{"encoder_arch": "poolformer", "model": "spectrogram VAE", "dataset": "strings of digits, spoken by a formant synthesiser in many voices", "train_examples": 39062, "n_mels": 64, "hop_length": 160, "input": "log_mel", "win_length": 512, "bottleneck": "kl", "downsampling_factor": 8, "encoder_norm": "layernorm", "encoder_norm_position": "pre", "encoder_activation": "gelu_tanh", "encoder_layer_scale_init": 0.01, "encoder_parallel_block": false, "encoder_moe": "top_k", "encoder_drop_path": 0.1, "encoder_num_experts": 32, "encoder_moe_every": 1, "encoder_expert_mlp_ratio": 0.5, "encoder_experts_per_token": 1, "encoder_shared_expert": false, "encoder_patch_size": [4, 4], "encoder_conv_stem": true, "encoder_depths": [6, 6], "encoder_widths": [64, 128], "loss": "mse", "latent_channels": 16, "decoder_norm": "groupnorm", "decoder_activation": "silu", "decoder_weight_standardization": false, "decoder_widths": [48, 96, 144, 192], "decoder_blocks_per_level": 2, "decoder_block": "basic", "decoder_attention": false, "decoder_upsampling": "pixel_shuffle", "kl_weight": 0.01, "residual_init": "none", "optimizer": "soap", "beta2": 0.95, "learning_rate": 0.0049, "beta1": 0.9, "shampoo_beta": 0.95, "eps": 1e-08, "precondition_frequency": 50, "max_precond_dim": 1536, "one_sided": true, "adamw_lr_other_params": 0.0022, "max_grad_norm": 1.0, "ema_decay": 0.999, "max_steps": 8900, "batch_size": 64, "epochs": 14.6, "lr_schedule": "cosine_restarts", "final_lr_fraction": 0.05, "warmup_steps": 1780, "weight_decay": 0.04, "adamw_weight_decay_other_params": 0}
Rows from block 10 of the encoder of a small spectrogram VAE, named by matrix and row number. Rows with one number within an expert belong to one neuron, the router's apart. Each number is 50 + 12 x the weight over its row's rms, rounded and kept within 0 to 99. All counts start at 0.
Before each expert's rows are labels from the 100 clips, of 14976, where the router gives the expert most weight on average: "responds to" is what is common among them; "lies over" is the class under the peak. Only what is clearly more common there than usual is listed. The data: strings of digits, spoken by a formant synthesiser in many voices. In brackets: how many of the 100.
# router: router (encoder.blocks.10.mlp.router.weight, 32x128, trained with AdamW), inputs 96-127
# up: expert up (encoder.blocks.10.mlp.up, 32x64x128), inputs 96-127
# down: expert down (encoder.blocks.10.mlp.down, 32x128x64, transposed), outputs 96-127

# expert 26
responds to: number of digits: 1 (61)
lies over: silence (85)
router.26:53 52 49 49 49 56 47 41 53 54 51 46 20 48 57 56 47 51 31 27 64 47 32 35 36 65 40 55 58 39 33 67
up.0:57 52 47 49 60 52 54 65 47 45 37 36 60 46 55 72 49 59 45 36 73 45 45 23 41 57 48 57 45 62 48 45
down.0:51 59 47 56 62 44 42 56 60 46 44 48 48 54 59 58 65 56 50 36 52 44 65 53 53 39 44 35 55 44 57 60
up.1:51 57 42 52 47 61 57 65 45 39 40 44 36 46 53 54 54 58 44 61 36 48 60 46 27 38 58 57 59 54 44 66
down.1:41 58 35 45 37 64 33 59 59 47 52 55 49 53 63 50 66 40 33 52 46 62 47 61 68 30 57 41 40 55 57 73
up.2:70 46 69 39 37 56 60 52 38 41 37 42 31 30 50 59 48 50 53 45 55 39 43 39 37 53 49 45 36 34 27 42
down.2:49 39 43 51 40 57 59 64 48 35 53 41 47 42 61 49 44 42 28 35 48 26 65 30 49 57 41 57 41 46 47 34
up.3:42 49 41 55 69 65 58 52 53 51 55 61 38 58 42 55 65 52 48 47 44 56 55 25 56 57 60 43 69 54 41 48
down.3:32 68 41 47 35 34 21 63 68 67 46 54 58 61 43 55 29 43 40 50 42 47 50 39 78 49 59 45 55 40 57 51
up.4:50 34 68 61 51 45 46 42 32 41 57 51 47 65 54 31 49 46 48 48 47 56 49 64 58 49 42 40 54 53 37 23
down.4:52 32 66 56 49 47 52 53 45 40 67 36 32 51 37 51 44 49 55 56 40 39 47 61 50 55 52 58 75 45 34 25
up.5:62 46 58 51 69 37 46 45 81 48 45 42 42 36 46 42 43 58 61 60 53 45 50 56 78 48 45 55 46 42 54 62
down.5:40 58 56 62 41 50 45 55 33 40 38 61 35 48 53 59 80 50 30 68 47 52 56 55 49 46 49 74 39 56 30 33
up.6:49 45 42 53 58 46 62 60 52 45 31 59 35 67 57 69 48 57 72 53 48 44 54 58 61 21 62 45 55 61 65 57
down.6:41 37 47 38 43 53 39 44 59 44 49 40 45 48 42 42 62 70 49 38 49 43 46 47 48 50 48 50 30 39 45 46
up.7:52 33 30 43 54 64 61 59 50 46 60 51 29 41 58 55 36 43 39 40 50 52 61 10 48 41 50 59 62 45 54 44
down.7:47 56 50 59 50 43 56 72 54 66 59 33 59 70 71 44 74 42 29 47 47 51 67 47 53 31 63 46 19 54 45 48
up.8:58 41 59 35 56 55 63 67 51 47 49 43 41 32 48 58 59 45 61 39 80 36 58 35 57 50 36 49 27 63 45 44
down.8:36 50 47 53 59 58 52 67 58 44 35 51 57 69 69 55 68 46 41 49 40 52 62 34 49 34 51 44 30 49 46 25

# expert 6
responds to: mains hum (98); number of digits: 1 (58)
lies over: silence (89)
router.6:58 48 50 49 49 59 45 45 58 48 35 55 45 37 49 48 33 55 23 41 69 45 35 46 39 57 42 48 59 27 36 56
up.0:53 57 52 36 58 42 40 59 45 43 52 60 41 42 31 47 71 46 54 56 56 30 45 54 50 59 59 57 41 51 33 57
down.0:49 36 56 41 60 50 49 61 46 49 47 60 31 44 43 56 83 42 51 52 55 27 56 41 56 63 56 47 33 46 52 40
up.1:38 64 39 38 63 66 61 53 52 49 64 64 36 53 33 49 49 33 28 36 51 45 65 33 57 89 56 58 46 58 31 48
down.1:36 64 47 50 54 59 34 64 68 55 38 48 41 73 60 57 62 23 37 46 40 51 46 46 63 43 58 45 37 45 61 52
up.2:33 69 54 51 56 50 34 51 51 35 61 49 42 52 52 39 16 55 28 46 41 51 61 41 42 46 58 52 61 28 42 24
down.2:66 35 39 49 52 61 64 63 59 53 78 42 52 24 55 53 71 31 58 35 43 62 63 53 46 24 51 49 43 53 46 78
up.3:51 57 52 44 57 67 59 32 52 60 57 60 43 49 54 49 40 54 30 41 65 60 52 35 51 51 61 53 58 69 51 53
down.3:46 69 53 54 44 49 42 56 45 57 43 56 54 64 37 50 74 56 39 62 45 38 41 47 48 66 64 47 53 39 44 31
up.4:61 63 80 50 43 41 22 44 64 51 48 40 53 44 43 66 51 64 55 46 56 52 67 64 54 36 47 36 40 52 52 48
down.4:53 58 76 53 42 43 52 73 51 55 48 45 53 41 28 46 34 63 51 69 58 30 58 35 38 41 39 60 67 46 39 21
up.5:56 47 45 54 68 55 75 55 28 66 50 32 40 55 53 58 72 34 24 58 47 59 42 34 49 43 60 54 53 36 39 45
down.5:61 31 50 42 55 47 54 46 62 61 51 59 67 55 46 65 21 58 44 57 43 63 48 41 46 53 48 30 82 38 62 69
up.6:55 37 44 46 37 37 44 42 74 76 48 52 42 49 56 49 55 35 64 37 55 54 52 59 53 45 36 44 29 45 58 86
down.6:59 56 42 52 56 49 44 50 59 78 16 52 53 64 73 60 44 56 54 61 44 72 45 60 35 31 38 40 40 48 67 67
up.7:59 41 60 37 59 41 48 46 48 41 66 51 42 44 45 45 45 48 51 46 55 55 51 68 51 25 56 51 44 28 58 91
down.7:47 54 47 50 66 60 61 40 42 50 59 55 39 70 60 47 53 50 48 43 53 58 54 37 48 51 53 55 43 43 48 51
up.8:29 61 37 45 50 59 45 48 56 26 48 51 44 47 60 38 31 63 29 29 39 43 66 39 55 55 63 61 51 40 46 40
down.8:54 38 43 47 45 65 43 60 49 34 53 48 43 11 64 47 74 27 44 38 41 49 57 56 48 22 49 46 30 58 51 57

# expert 23
responds to: number of digits: 1 (64); pink noise (59)
lies over: silence (92)
router.23:46 53 54 55 48 68 50 55 57 53 46 41 28 45 49 61 45 60 33 45 71 55 44 37 39 53 48 56 58 40 28 63
up.0:47 43 67 57 67 48 81 44 49 60 38 65 59 65 44 40 47 55 35 46 37 66 62 65 55 67 54 50 59 65 63 51
down.0:35 50 52 57 48 60 64 41 35 53 77 48 55 39 33 46 64 37 55 47 45 44 33 56 41 55 42 61 36 57 48 49
up.1:42 31 42 52 69 55 56 55 59 38 58 43 48 30 54 63 61 50 43 49 26 24 50 38 61 49 47 39 41 30 64 35
down.1:45 44 62 68 59 63 32 41 32 59 06 55 57 69 46 50 69 50 51 74 60 54 40 64 55 45 49 48 40 63 62 52
up.2:64 48 49 57 34 36 48 47 67 45 40 48 66 43 57 52 40 67 70 44 56 51 66 57 37 49 33 42 62 46 53 48
down.2:70 52 57 49 35 31 53 55 44 61 66 48 58 47 35 52 29 73 53 60 70 58 55 60 44 55 48 49 76 60 55 78
up.3:50 70 54 47 44 57 40 55 59 51 39 48 30 50 42 42 24 59 43 49 45 55 52 39 36 49 54 68 63 53 42 50
down.3:61 57 37 46 39 66 38 60 51 53 43 50 59 29 75 47 58 46 45 64 35 48 42 59 38 20 47 44 39 53 62 67
up.4:81 28 38 45 51 40 51 41 40 43 57 51 55 49 54 68 47 68 52 48 73 41 51 30 57 53 48 62 52 58 62 34
down.4:60 55 57 46 50 59 52 60 50 51 49 43 55 64 53 49 32 44 34 41 47 37 69 41 50 59 44 53 40 59 50 36
up.5:35 66 37 49 47 49 31 57 58 50 37 44 47 47 50 65 60 45 54 50 55 40 56 47 53 47 47 31 39 54 43 66
down.5:51 63 58 50 46 28 51 62 65 51 56 49 49 41 14 50 22 58 48 49 60 44 62 47 63 59 54 46 72 36 59 59
up.6:46 73 33 53 38 57 40 59 48 66 40 47 60 60 47 60 41 56 36 58 54 60 59 61 49 60 57 52 48 60 46 67
down.6:48 63 43 45 39 41 54 58 66 44 78 56 66 38 37 48 22 41 46 47 53 22 50 47 54 76 44 49 77 50 37 61
up.7:52 65 33 48 38 62 35 61 58 49 51 61 21 61 45 43 42 57 43 47 37 51 61 46 37 53 48 65 73 58 40 55
down.7:51 61 39 46 39 53 35 64 44 43 52 57 57 36 59 51 74 39 40 57 41 33 46 57 53 24 60 44 40 40 62 66
up.8:63 67 54 54 31 46 27 61 58 53 37 36 55 48 44 54 47 53 59 57 55 66 61 63 47 36 42 44 43 64 50 55
down.8:49 47 35 41 39 47 53 40 44 35 59 50 57 23 34 58 28 69 50 51 55 20 53 32 34 64 44 57 74 48 57 42